A small text-conditioned image flow-matching model, trained from scratch.
Training: soap at rate 0.0019, batches of 128.
Rows from block 2 of the text encoder of a small text-conditioned image flow-matching model, named by matrix and row number. Rows with one number belong to one neuron. Each number is 128 + 32 x the weight over its row's rms, rounded and kept within 0 to 255. All counts start at 0. Numbers have three digits each. After the name is the row's rms in percent of the matrix's.
After each neuron's rows are labels from the 100 texts, of 14976, where the neuron reaches its highest value: "tokens" is the input token at the peak. Only what is clearly more common there than usual is listed. The data: rendered rooms with furniture. In brackets: how many of the 100.
# fc1: MLP up (text_encoder.blocks.2.mlp.fc1.weight, 768x192), inputs 0-95
# fc2: MLP down (text_encoder.blocks.2.mlp.fc2.weight, 192x768, transposed), outputs 0-95

fc1.506 090:134148108114139099144135207122095120099158123147085158100098093089111104133151079113122123137139104116098141129134110156161151166105139128113129166123220178139125162160131145102163158154098147108112172136040132085108097053054102189133110153150155163175087113150123139077173089167060134081
fc2.506 078:155083137135146097145118152079152098152076104145195118179089175072130159116099126144125115174170125151149104095106130178124121142096166169089140083147146078134138102064121143190069147118130067138152128096117125127151137135153136164095109060103155080037138094152133144133130163166117169064
tokens: "room" (100)

fc1.365 107:074157120091151120159139086100096107151109100116094162138139151109148069149147101150121134156121152131095107151156068155139062178188175126142128110108187138128125128140166162152169126135132100166167099104129071128143096094047076136092149132168147174085135164100174167129189183111187142125
fc2.365 120:190140153098088168119126107169150088139145203075102104128120067138145132114089191122109150101083071139137154101130170134138160140136105114086105134098133131094145180159117115114144126125154097115160070154124167098140137113116175129173147144160157159157084111108140224135114148175089116105
tokens: "an" (99)

fc1.758 142:069136153127167158147107132158114137183123114150122114154178203125119086101157131143100138103130124133146085145190139106109145185126143165076137172103165120130091135149113140141057090054137158099142198086111149102145145099166129192115123112104148143090096127116158144108067185094153135097
fc2.758 123:116126116118182136142141119112131115196124116126103179122105152123116097101085179136168077163113192153135132125096077091121120137087137145192072099159090138170162129137137131091126198113062112019131033154112114185195109173093118177122120147173146152143111183092145152113164105177163153143
tokens: "with" (100)

fc1.492 143:098126152105128154089127177154137101178205160122084133112146156170151128166112120159128141158105166092210123120215077194144082159086094087123186128109162084115141141157064133183121136136108101158185058160083076157108114156085123065078107107133146135086146101065112164089142152124155134112
fc2.492 137:136116168160078161108139100127141156079115147154083100163180151167155042119072176092137086132144124103128124112056168085133088115136109119093128113146152167097123140165136122084189130117134122110196150114137123074145109106125111154156093150108122131139165187161123189143153084110115088077
tokens: "an" (98)

fc1.99 164:157144194124128091148149101146098220146114053103092198157061103089132112097168128160110155166143141122122135162164133148092079153091142102113077113155109116108164178086156101166141133126159143119080186135096103134168117158117112124089080087138172204145151140122093155135228124132110100109
fc2.99 143:178132103130177162163126153145171034114132144106117074144107172159067113150085119097087091071102119182111203090124162085126112166105121125113151115150150115140165151166114159152164158105161197138135144133128155126091125143181067169134101157113089084156136047125121184144108128149100152137
tokens: "walls" (100)

fc1.294 134:082121178092181097135149149114131080140105152188114119127118122119166096130176116141101146142144130153050147067174100081133123140118185122208150090132083112094122055086157164140148166125179098155129092144092157104086171181126119127105177145149164125136092158162138161151175123109069105047
fc2.294 119:079147098152159153198084160123133159149105137112131160133162103118082104126118090083170126121145116097176168136151177116091146117106141128071086160145150175159128096149078075102095076172086139115149114097109138140138147091123147091160101090142123135123153147141077167136133166133198139188
tokens: "of" (89); "white" (11)

fc1.445 186:101125130111139166128086165158126079163099087154115152156105148107109106115167155121105109111111105102089107145106070055147163134143136073154100182039122110183119138132096088118055133085160103088097093116152121203200136093125139191133132094105124160113145194106173131109113166115128081132
fc2.445 180:076149119115179163126115117119101162139131128158182200132169155162101082157091189099161105127140163182159075148121175095136139161119136095123145103118147159167104138161100124123128138122122128063134077119137111162150123161128114150111138146122172137097044158092122121092110115150188171129
tokens: "with" (100)

fc1.60 123:145076167097129134117131183089139029120158138141086160197184101124158127148158096103137108145140128122115111137121120113114142158111128181118129123096116055148127097125122140170113129107213119117153136070108093120161125105134128121090117135164181137185142135045135152167192149133174149122
fc2.60 107:072127157192146117126125128178155181145099073144143055155087141177147101154140112094130145102126111102082052100099101138130146148175062086174128114162151192157122078155141128143207146126109175142134115149148176126133095128103115166119155158129092113065121130176155100125136135095081159162
tokens: "a" (69); "an" (31)

fc1.279 133:167060115098132076128137161087115093159156143133115135111104129111147137115139144082110105122117124130081115068147088172130124153063150088144114135120200165128114141159143111149172155093116145150108157075106156094072132077146098190141151135125136097205127114111152152064130104155106121118
fc2.279 120:078100159156173045137169173111108150034090131109117141102146133118118105088102129164117080162180136117159132105101158129168120163159122129156162104119149162102138122091072153168177136125079104130119120136100116087121118129105149169114103057137146126134106181172102195093182148129056176110
tokens: "room" (100)

fc1.299 123:128119164133183056115131198147100125099125127155113178081070092143108118123231146093109102156118142048120158078133131140184105135097160095162105139153160139141084154131105133153080187116108129117093191138126127088114079093147140126126117148115126088141124106134120205158215108178061165082
fc2.299 082:099057071159122113118104120138139154116114117092147092144143168077115170141097077207087144158155147125148086187139107136147124137149138125141142137108120167145158128153071095103083087191110080104128100136113142131182140096137086193114127023142114101134158108166142091064131125109102108117
tokens: "room" (100)

fc1.185 196:133111153172140115144128137151115106146130185127118153102153127106075130107200117107108120115198078103108126138097073132109115162129111073177104136110155157157120086130145117048130161103095076073045114142120098108064112127082136187073160189138156115120104083086124166146180160111067185127
fc2.185 147:169176126030124095141106157161124174076155104096102155136053127050169114117106175119144145123178136127143123101067162062113126161137213163065097128144113130107165112125104163194137157137135174152114089107131142076169148114096173088179125131154140124198095191180109088095171111113153124151
tokens: "sofa" (59); "barrel" (41)

fc1.519 078:129119149116137192112101089190135112180146096150094172152158141146148082144139183125185102158162152169124198124191094107135105100111146111154072125161098081111156155126176117228154175124132167093146155117080092111072076218062096198094084120153106125123130111100132205140131144164093135095
fc2.519 087:090127120116097172100112131181104112126126089157123109081079055157116162169140092149115160116072136146149064094060170154130123167125098089154151122091218146114106150116095118104117101141132110152115183178126177138102127154124130099121129093106165066178164193176163124163124123116156135096
tokens: "right" (100)

fc1.591 130:122110175120108154160171183156200131129167135158142128134127117156130141113176151108126198156106175175119185113067124086069085097127058140108121113142112126129103102137135126087132118117113051171106146179134106113069121148120173118129114150167090076165173107071101172125171097148106184069
fc2.591 132:133130135120094117134157103187148106102156088091084113177065151123160117099138187129105095145132159158121145115104095085139140166144133140137056106147108218134092171100131147151174081118059151138146155053127146149119103108097164199090130110120094127112146111087107077139107127130091082113
tokens: "an" (85)

fc1.168 093:105125138101095147124078100125177144110086077139164107156180132132185103161104167110167187084140165181160146185125118118126086176105194099152133109112178138128106137138109138177111104143087087100145073127121122130099084141142106111028084104142134149143152099102109203110123194203088143144
fc2.168 099:115095144126148132088092144074080160146074080061118182070139161136119189095126128144117095135200094090131140129146148127128148127137160075139151117117166125123142145151181154164124148122124170113141134136135140130136128173120130173182129155164156122146129169105111079150147143082210166088
tokens: "right" (100)

fc1.360 112:104119139102159102170139161173124143169151178107126140140182097125091143163193166057112141135152142121091141113196093109093084132095079138072159190082157077141139065118083137111145156115125152128119089154104102153101158124054167130066081106154113097144177120089088200123169176117081063105
fc2.360 094:174144120072075148152105116105168173124164157220178159157063134076131162154038173187151143176159102156075114149141127133109160125114122157114104092129140161136083097158166161154079095080140123166117144088132104101151066106158143123117114186158106158195060114128133076161090111110110100183
tokens: "a" (95)

fc1.533 197:152121143103091126118100149138104142127088146146102069192136090129131116145205139142097126155127104148194135075085080120144096172115146114204111114127104111124228061170143136122081129087179088148201123131140110135154129120065113115115087144154122088103123100140115110126191144068209114101
fc2.533 201:174146118123109160129086160044057140095096175079140107116133082154151170145231050103121097142068117162115137089197079143133119130144190125135112125111148095122160137176059147131134079107102111121132093174130116080102134204117099150139137121158095180115137158151156088115191160105133184120
tokens: "an" (99)

fc1.87 161:104119114149115119158109124164118178156117094171122151140157117147192124116185169137131159110160139114152157078153107186155140156104132174190091152139094160109164108138128144136152079107227087127154153130112099137147123073087115113124140131123079062166168108095165145124104128077161086161
fc2.87 190:151126135132138122106138155153115089094084145144126111053085121115197166088255125109147100114135119165144073118159120117143174167129124124181173089121164083147133034109144111052087080123123150118098155123156171178156090171146170151144164151134098106156091137183128098130100117096177130140
tokens: "the" (100)

fc1.86 138:128157124157160125146135142117057134124169094090109149190153122093180117098147194039112143123082156097170117076105151090107141155102142135114117111124115150110187096126133152159135107122125089111214145111107131125113111186146137120110113140118098149167132096051166103129195136094121076143
fc2.86 134:114059108104128108139106114145139254106129166208119129080050124172167176082200118161124106149160132193128144125132141086107157168124077114198145131111111133131109054103140123094135086164162161132072122072108117155143140119160191121119135220112132081153130121166111102074098104126188135134
tokens: "the" (100)

fc1.600 156:151117114115074160120070163120120119127096119171117094180144092115016085159197095093104103072175154132103152122121102120085129178149149152144073150109113180123087123114124162093190102115097125125164117101121083136139154144103067181131117087151141097105170170109107189165076165166100094107
fc2.600 113:113110156168142114119160116170152137071063053136116182122120171123197158134088171150141176145149118080153122108123168083087107128133146156127154110100143103086093142140144135154088122165149153102074152127138188130125121102112187118122154136092069121160147105187134075124124057106190187120
tokens: "right" (100)

fc1.278 108:121106156060189106191113118127159154114102128136099138136129114112120095136186124105113086163112090153177116170191148108151093139131137137147120117170093129147104153137067190167141150114139110161105093081163088168044078126154122153073103137176113117089060172106143206096225163132107138092
fc2.278 102:084139162125134124041165172161147147164107156060130147124117102147129163163099097141152188123150131141109087089085082116146173093134102098099102106129184097187141140145171139121100122150122140111201164179101157102185170203134051140117139111118151113223160149124110074139101093105163170158
tokens: "room" (100)

fc1.40 229:126110153090120134146126175113137131128134061140151090098187163132123115102156103121058130093136187162108130071147255084121185152153115108129046166159162149151155134164146145118101180127128107126135158164105122130146124103137130116106093114156104130079102107119119118113107156147165087114
fc2.40 203:107137125106128103127129220155171154116123108141152131122200157156154087136077106129120155068109129156117118064165186076126169139140092131138129147087176138135168140124074139134148178126144131083133079173147110133121104116107127130031092144135140147122124102137118132143100137150091033121
tokens: "<end>" (100)

fc1.192 117:120131110129129073151115124159175083141125115108167131131183129129124111141195094125079178085114167104113157142182175117120128134138112124151106179125158194148147119111183130111134193082181113061133093152128145163126161113138109143079135066157093142153094130195117115111148171164125016128
fc2.192 093:140165115044146173133118149139136195137118163118178096162163145181128073087080108100144119173112087129122122094132166121143145103107089117121100134086118069115158165172092158104065102117150124130096123168122126112083079104108091173099114124108135183140133119060091073141082171075122117102
tokens: "<end>" (100)

fc1.178 111:078099141075089115158210051187074137108133119144140105172137165146123094178166092091115107114076142170108129092039100124119094126111192183158109140145169110124203102091136099112160096095175116109151067104112099171091128143133189125079177108150152118145115133132130151163154105103130114130
fc2.178 088:184187117148103159112110148131151053139112141193188149143154106052126170130132161077122171146186108131210095094130139167078182166169126096137184174135184097157094074149176067137135177164131112135096140186126101117158141104200136092145117133142131142138117120165120140134093037108180103133
tokens: "of" (98)

fc1.517 140:103140107057146131153100115135130166148174127139111141160195112124171129058178159094127127147029201162128098173153125126111112159096112164129160105080141132143173111132145125154133075140170097168163143115139110112113107119068129078122072155132142127172113092083075164147123161062099156116
fc2.517 130:110125082150124125120131118160146124132102124204151122105025125135173159126255186129123141164177064166092105135106133098102197168111106088142108133106155118152111127073158136086108144103149178129074154114097158163159106130204190143113197161116127065136115095125142107150120163114143107130
tokens: "right" (100)

fc1.237 130:098162151048075137166108124118109131118134154153161205200082073117103158142132081117198145161105150152162143189138091064144119178105113123129115130073144135144182135182136194165131087125096157169106098093072177133145067083103103144125052141133142131083104094124065164132081081129145164097
fc2.237 152:126124096121084090109091151088108123123153069133137116152075136094110156163169171164144193125183158144093158172193132155138158138145222116151110128149208080176117086103175125162090080086091160110074143127132114103147110103080145127085120142155117086130125065117147113159082113113134136121
tokens: "right" (100)

fc1.238 204:140093111104146109159174186139119103138156092129143110095179142137081114115192082130097154112151147085112114122169164076111160150171130120141070208143176144171155123140154138151134202109200109148133052172137119129141133106131109124021091123130115122104103092153142150115158145172151018155
fc2.238 146:126138118141127079095122203146154130134153109163132129105208140141141070094075112152183102212071123193107129069171198159099156132100104175121141096166155154124112135146083115121143142117089127094142142163125137114101180146121128146078164106175129159064174125092154131165094091145114102099
tokens: "<end>" (100)

fc1.429 191:141136161135139176136131095148131122158048147112114161151104096114125111141184115106124150139122109068087100180171126151154126172105065160133141063114097111121182177166165124155115140111194058104115119123146072150093118111123145115119091111164156107157113113124137178167105129158222127125
fc2.429 164:129111114133079123147156144119177130087076163153088135065134132093119119116095164146118123118165150173138128107118125073113151179159193129116159125165134137173106175147167124167186137153086197125086143134103140112109109098142104137102138100114113117129131136065137105105174138111088056155
tokens: "walls" (100)

fc1.323 186:174152098159135146153101161124205119207081150106128090136167086129085165116186147110113143162164124120195148153113140117138115140140080124181132174153114093114116145115112138116126106097145144064107131129099134125077087117078112129150112144156158119122133153105155171195155116155047147142
fc2.323 148:102083172067142144091184124138102158077125118154122181116139159115147173162081115152140104114133104120118121107126121122139087132174100121103103106102090197157061134133125139103126104123132167128167105103112105127127151119177195087116142115165074160108073143117137095124170191066172138134
tokens: "walls" (100)

fc1.316 147:124090121113083118149136109178152187132152175172116147133120106112137167117137129120180147106104153195130124133133140106085121091124103158082139108141137140100104099127136079128167124081110135100221028152082131120103109112120099100136121056176069136181081086092147133149133177133140162062
fc2.316 116:087169147068128152120185103112090105155160091143147124154100131110109066106107137154053076112157100149104140116176102168117136124135142155197127131137126044153119153141143129073109133130198078112120186162137060147171135148145144122155057188086144110111167155159136192172130133177065130165
tokens: "sofa" (100)

fc1.700 099:127090094156140132068117064166087148122160176161073102122170086091167108175154111130127124128183148114128137134101165089121051123120115132142051142127095113108158147120045117136143119070138087116160135151089129105138141173092165139131105096146092090170170144113153190178112224112193139113
fc2.700 133:139154127115118159127073096099185140124087209134150205059128192130078123147120204095149124126045105249114100148094107188100140118168135093156147147138125143133150123141148155092087162131111078179112118103113123105120130112164084136090145133150073121150107098177114132124119076095152120182
tokens: "sofa" (100)

fc1.248 124:092087099121115157130125136130126110133124093127111128122204119141158139150150167124103178124159081211159116109146131052129106112094143125131163166144125162168116142150106145168090098108117063062096112137103160131053128209142223069066095140126087101139104107155125172129157157165170126214
fc2.248 116:161162154070134103145134113174137131118178207181099120124085126173104129130112107087108171133220135152106136161139072135146140142118144106100098122077139141068123161148119139120118128146131132114098056117128101121109110156086060218151145136059183127082155116132160067095025076116087114112
tokens: "with" (100)

fc1.335 113:138121157131133095161166133183122107106059157103153137113129184100097101146183116132139147143091152084071171169095113160092142148107074116182102150182165068148127111129139155069176119113143059058185117139114135172136184190112151116078094118130135161124091109142156151075136157129177107089
fc2.335 099:101178136049141106118143151140087122101116091149142107175112091111126152094120137144058107171119111151179131111145132135132119132135143158143119115126075156132216138108107087202082116144157125139118126167144111117093116165142112174116147106121161052133140115100165150164124066144125144159
tokens: "a" (99)

fc1.140 165:100079104151156069145155150081088179103125131133122151083127148123121122133161126109053120143142148125138156149167165166108155170065126108168099158126178138132116139134091133192118159066139138132128144073111114102096135085148140178129117132142143111192130103145130165062167095143090171133
fc2.140 138:108098147119182068137145171103145093091136101104150109167138095120124131154087149106167138080160136105141099089105071163098153139143130144124127122122172159095172127114099092125192162150129065080133131110108178064119127094114164164130154086152135095131113208159134195091173122119050147064
tokens: "room" (100)

fc1.518 194:056103139147115173167101184167106148136142095096098122112113071105029082200155115151099168105138172094097139122127130109118106130165113164123079170091077185121114101071183152169120140160135118129149085160127142128152148132111118118077111119169117089095126082145153157077089107090153137174
fc2.518 139:160139141141124078141147089074165153108167122157072163172141191140178127144128111147144097147117068149093147116148165123146131091113077132117147115127108151143153169201079126102094090153114134137134158146083120136099130132099166162149161150101144142098150159105102119168148184208089166070
tokens: "window" (100)

fc1.15 239:140128151117112135203137116185150192096136124140106109099196123132098126108157190122107136142096106150159124186130128107106075100060014112161081127107129155189084139140075115225106130130112088101066118110158156140110105113102059162132159090137082095123151156165116135077119170175183146124
fc2.15 207:131123135145149216125118149180171155116104116193134111091115081123123071146133121142100118128138122142116154190132156163137126095096100154097157155144111161186167073106233166071195100147102062164180131122107176155081144102109136154120123138094107105142093120150126122130146114176074118181
tokens: "blue" (99)

fc1.9 120:108073165132151087197103141121048180185097103166120145137161131130081155149130167067108139135108183218131137119139112132120122097088110072126097085092150133143080147116163091130101172098165124163116206109078134078113175208104118127162157133153133089131122078125163132104100151183097107193
fc2.9 122:135104128118178196133129128179172053097092155129142146105124111152111122123137078119127130111110104058124089068130038120110119172137143150146117119110148123095108119159122153158122110115106187049150061098127118120128121098141184080070122150116225127103131121117131117192180132161162110090
tokens: "walls" (100)

fc1.149 176:137128078111153141151089162065097135136138178134116043121173130104121076177128213125081107157148145180098136149126131135168157115131089124120194048135120134085112153126103097096125125098050106184131171145103137118117127128110154130161119071158102169142129137120083132133115162113147110153
fc2.149 153:128109152122055134142123127104159107130157165115114234088114174141089142142134051164131157131178152085082161144172128113099102118064143141144121146161116138119168123102143118120108109148109095127116090048145085150129138146154089118082148153149142148138146203152156164119140100062151165087
tokens: "window" (100)

fc1.38 160:066118139095178116109081164100112099104102159128141142113110126137123123129144173125103149108167139173081085117157069029152109135144088077096121193071091153180151136098104140112098120058152082139125101110174197142159130165145132137161161133069108101137130129100125142137082134134169168136
fc2.38 161:107125156121160216141121122147108100145115147135089149175192179159084094117087194115083094061152088153128110188102117112135093165146156074077139155154167130111107110123117126146087136109171136042112069083127128191146125104123070187109107099068172168131093131085114129110148114148182104133
tokens: "with" (100)

fc1.481 141:148126177102123149070146069153214132124126143099089110135152151119174072182223149096125111146109133132078082138102137135129178125121105120058123146133152179076098157164147132106145116120089129146171099087166117139057167078083153133138132111146107085189088133131087126146203115152113113117
fc2.481 123:095104124157080108120131094222143129171150093175084152200091148105205165114190187161090199094091132152152112111064144115105087144069095113137143110092115153149181149091151152144111159075162094157152138165109136137131103119127079116105129079127137070176135082061169129157074127108062108113
tokens: "a" (100)

fc1.219 237:094066070117119123118135200132069152150112096121091142095108119102087099135194105087084111136112091109128129136109115175144146147085118148120118178112208185138133148141126134121128136092140121132117133117117130104081117086101150191147120117169098119161119126178153151110181058165085175113
fc2.219 195:149135115153174031144150163107094127075113143125127128142138125086132133129077130129107141145156113119104105086121124169139142161117162093157122136122174168117127140133097141177174162122135109149132121108139106100095117066152133231111146156130118118155084159163139194059159123138024151086
tokens: "room" (100)

fc1.594 228:130090095124121176108152086151156108130093139101070172156128195138221098120106081096109119126128138168097132150133143148160121066170077117113156091106079150075113110116070080161162155108098112167104165139104139095124115132052098111061108092125119086128168120069121130146134183103153155066
fc2.594 168:135083128112053082074096128074157167138145137114101153082134165121025170132144146134156111128151114139138122141175095043161145135139110165146126125163134128076094089136123152084138139153100100162115097079172068109118174151156157156086164154165160192134114123143103124173132133163158127158
tokens: "window" (100)

fc1.711 119:127204183153123163177120142116112166089134093122105148196142103136170085115187154144116132187121108167172064110112043179131216131150105146077126081121094155096168139122163127142138135091160122146202122123120140095157139123108092126146142125132108070168104105121133092156190148137147146041
fc2.711 109:103114165080107116111158113177125076134123154128128097120097136165179157190234146156126129131093104152105149099094129108089103099066168112133177157221090086131127121133110127141140148094146145112136139079107121168153165141164076152166156136129145111087161103109104140170153113106074145134
tokens: "a" (62); "an" (38)

fc1.441 121:183134153147100060106075119158162116101186086139128106137164165079144147089212184090102151152112094154082084114095114114134097115107104133134113128153110111078130136129135132098142122095199139129100118138103124123073117120111175100112123156187066079109122139146172094185201135041123102126
fc2.441 128:079125155138110113152139119156116094118076125149104152116079122128189177111255137147156108140145145176227056117146193113144151153156117119177078114156105136135157116102163139130104141122111171111138144127139085143170167135150149137104164112068127068152141071102115116115112104141117110127
tokens: "left" (100)

fc1.611 161:064118144103095161116136114148114152218079137136119186115131162112112090186214117138131094132168163180078115177091127102130145196149118106135127181115102170146103102168155141129087174060142122054094083130149109129120134120138112205117112149115122144107175095103105170135136132121125172114
fc2.611 131:114148095124201152065093156132126099105105100146104192167148183141100068103079198101106111220137123143132113151122078101116141128163112122119114140089137079117162086129109142106085068117182109067134107085122140138164146141143161094138142076095148163102094206074150106141139162194165127125
tokens: "with" (100)

fc1.595 214:100126138135137113102114132145158151162032117069129126092104118115172154111142173057125155128181134107142113127146169205145115125098139121117141145137111186146110172178135179203049138161114077088154104115078095118119149136118140119105112142107168134141104105152103152129173159139069070173
fc2.595 188:121139059112125169097249131166129122136090112071140152134125136074056085129105077164109102138139125172140090146153090086123152134111095095110100159154079109147178129101177112111156164147142179129101167121150142114130161124153108140144063128159102090132142151121135059172130121064136146098
tokens: "walls" (100)

fc1.14 189:128166157127094084125097120142108116176095117180060113151080114117106125118128134115166095160087141191164130136138103099117080167104064121203138129134140131109145120165089144122078098158084077122147123133104126113064123172098117101142158043170087090152177113097166140122119165093137181028
fc2.14 163:099145131059083143108160105124107125115200159143161144082150182080127126132112106119120163175166146136129075085173095166149145139137136123153135117090118127144124152100150128154126139143095117112096078147109104163194202135124135165090058113080216180082114105153148122111145138197104157210
tokens: "sofa" (100)

fc1.169 128:115139107148060130125109135164127118146110111143102091225105164133119133187167138128130103178142162122072133083119117110127160153121102181133149150085115190178104113190130092128124087086123105158173164151117121114082133159091124132117116126150160125185155100076143100169078150158051114065
fc2.169 104:112136127103095139151138148148157143107131142144171093164108166125172131108097177080137171048117168141063150138076087107100081126127112101094114167134122151124095166085163188099149130126145145133126164081157117167088138105106145133136103150167059147181143107135143159117130120151137125163
tokens: "a" (87); "an" (13)

fc1.346 127:084135129080119089083167102173123144123103106178145069207135070080101155156141143127164135130140161154153131114075150088113085119083129157107092126093109100117198105131148111146164075138111091112168113117128131119148121176124120113149091101175094168153129107167159116118111154126166084199
fc2.346 147:129091147175131119088113181147119080121084094133090124124152149163152128120192084152108132152147084120131082102138097158133110171093113130184155084143100154177135088139132074122149158124140095141162123133164149136116168118147039227122140109135155057093145146153141186116148078078119174190
tokens: "the" (100)

fc1.186 133:134087133124134078167115141184151118149142071121094066081149151108146138108152141116056162118113158147096135099127189073130178150068154134154124173135118151122099141141126178090109201145161116147126063255099114132138104123128115255093099117122113148119098077148122116139194125117136056139
fc2.186 086:086067151110137107077121151092107076109166150117081130139147135163139101152096148105161105162103112143102097137161162122165111139094114156111164111141102105162215126088093135159138067114136127093123125024094165166137159090074139054151148172149130133148072097126130124102119109222051095102
tokens: "<end>" (100)

fc1.94 143:169112167131094146133138147131084118122107125131116117176122088153161114129217167163094120165138109102156113066104066137149081144114157063171144125116139117115179117179147088143109105106141072150188086162133099170134146130067126120103110121141130121122138102113088141128159185058188065163
fc2.94 144:151085100119078156101117100071067087113124171081127068138176127143144135157230050154129152095072140151122129085142090154137119127144192115099165142162162088133113128177099089101147132116113104154143065157149148051102114172124107167152105097159095167124117152130130092124168183096137162099
tokens: "the" (94)

fc1.459 124:144153082122054096166190014107081173116099150094097163211097216114159125183163126087191154087165161145100118095121087102095128126092121111100086132147133143169073131134096127138100129051114127146153111140103072153148110158016124118126119086102093112184134163075131130153076120199102111129
fc2.459 121:123131158105085140107117140142189157121210180193168119152098096088147175163099181131102165121094062156121181118067150137164158124084125094125069125113157115089057116110144115103173102150128101128137128073129139118059150108141185119129135215154137128106174100097111138133118135138158074139
tokens: "a" (99)

fc1.74 209:053117149124139151132085151132154157154145141140122180138112140107000147184251055106118180141169103065125129166153091098109101135127111123103089164086164143173125127134111106060180114149128134119138128130151113149124116124077166132155106087187143150093126110135100099127143139147116139085
fc2.74 146:168207125110109108080101111134114131080155102108078108164148138113255136128029133111142101126112143154094178078115189086130126147101133136153142154121083164121109068149160121196131112100117174111154101098100119158091159139119084125107129154094103110153137086098135141056128085149093110132
tokens: "left" (79); "sofa" (11); "white" (10)

fc1.2 093:162120099164113095143148131130082122156140137137145169111105064123135125156148110096139125109109146132128081114142174171166195166058118102128095161105147184165132152130105141135113115125090095107158141156136110085112093090086106252118163140136103109177088093114124141080148122189098139152
fc2.2 080:138099088150186086125133137133182179150148118129113151189140102085138083118097138136101137160085141086123161104115126147095117101131171128111159114131164139074135071108120144152189177108151141111114093056115147098148137175134193076122094160098115104077190163168122123039178120138095159049
tokens: "room" (100)

fc1.146 213:070192103051138156084137099112148134143050139113120125142105090106086118174160150085134132126165156110127185126149117142099111167101080068104083107078161096134112083127127098114152103134088085078119136122121079125138100104119155137137106137159159137132136137097157084112122167131160144182
fc2.146 250:103125131134139099142134087052100132109132184053121069137123119074130102139149159153142055133120124132129149124200106132140130161129110080141123128118178080083151145058167125060167142127144107085113164194138131104145127090166173120120164139132045057135121174177132125083073146141100174120
tokens: "sofa" (100)

fc1.36 224:149126128087122124135215123143132092121152094143091158072171116133224103093173152099133092136097104110167109219141119121147088150073130138172185098132080123152081159126059118150135120085132117099119087193105179129151118115094145175176105088131108083164168130150100130134165178142136102126
fc2.36 164:110122100146108112170058127095141140168188196155121144098133127053031165094100120156132097153092143213102154063161194125171111161122124128107105140148163181085118086145153109129114131145153106150127126105144144129109111164130127163088098146076160222109035120073143102171095104121074166146
tokens: "blue" (100)

fc1.184 157:104100188163097121134172105158107127122080141157113194123127097119155140160105110170125072107152173131005072158165156097113129116070064123098132067103169126134136159166093065137121110147120104102179137155111150134124124155111087133131068099167077125155133116157118085142173141196087122083
fc2.184 158:186096147139164136094119158116188171181121099119145093141173112102065182137113120090117096111099149157125104137120128114126124210135143111125116137198058157119164174135214132169058089088121185106092095132132155152099119117144149157143112077101133098130153139126121148143153133154183083108
tokens: "walls" (100)

fc1.442 134:066091095124138094132084128106130144169135115118101152153134165141130070160203173110082160090152120178065132091161078145145162133145134168064146125109144119164122114150125121107113060102161138141127095148105139119186152105143056172143106133101113110135122145152150140080151188127117080188
fc2.442 104:105168110083122174144144124108119128129130160140098129123161109097119132113087149141148132189134141124118104142066200098138069151119130106153150063046076117162139137111149126179168136147097088063092122140144092138141181160109165085158112130142137143076105140070138117167143091210145177087
tokens: "with" (100)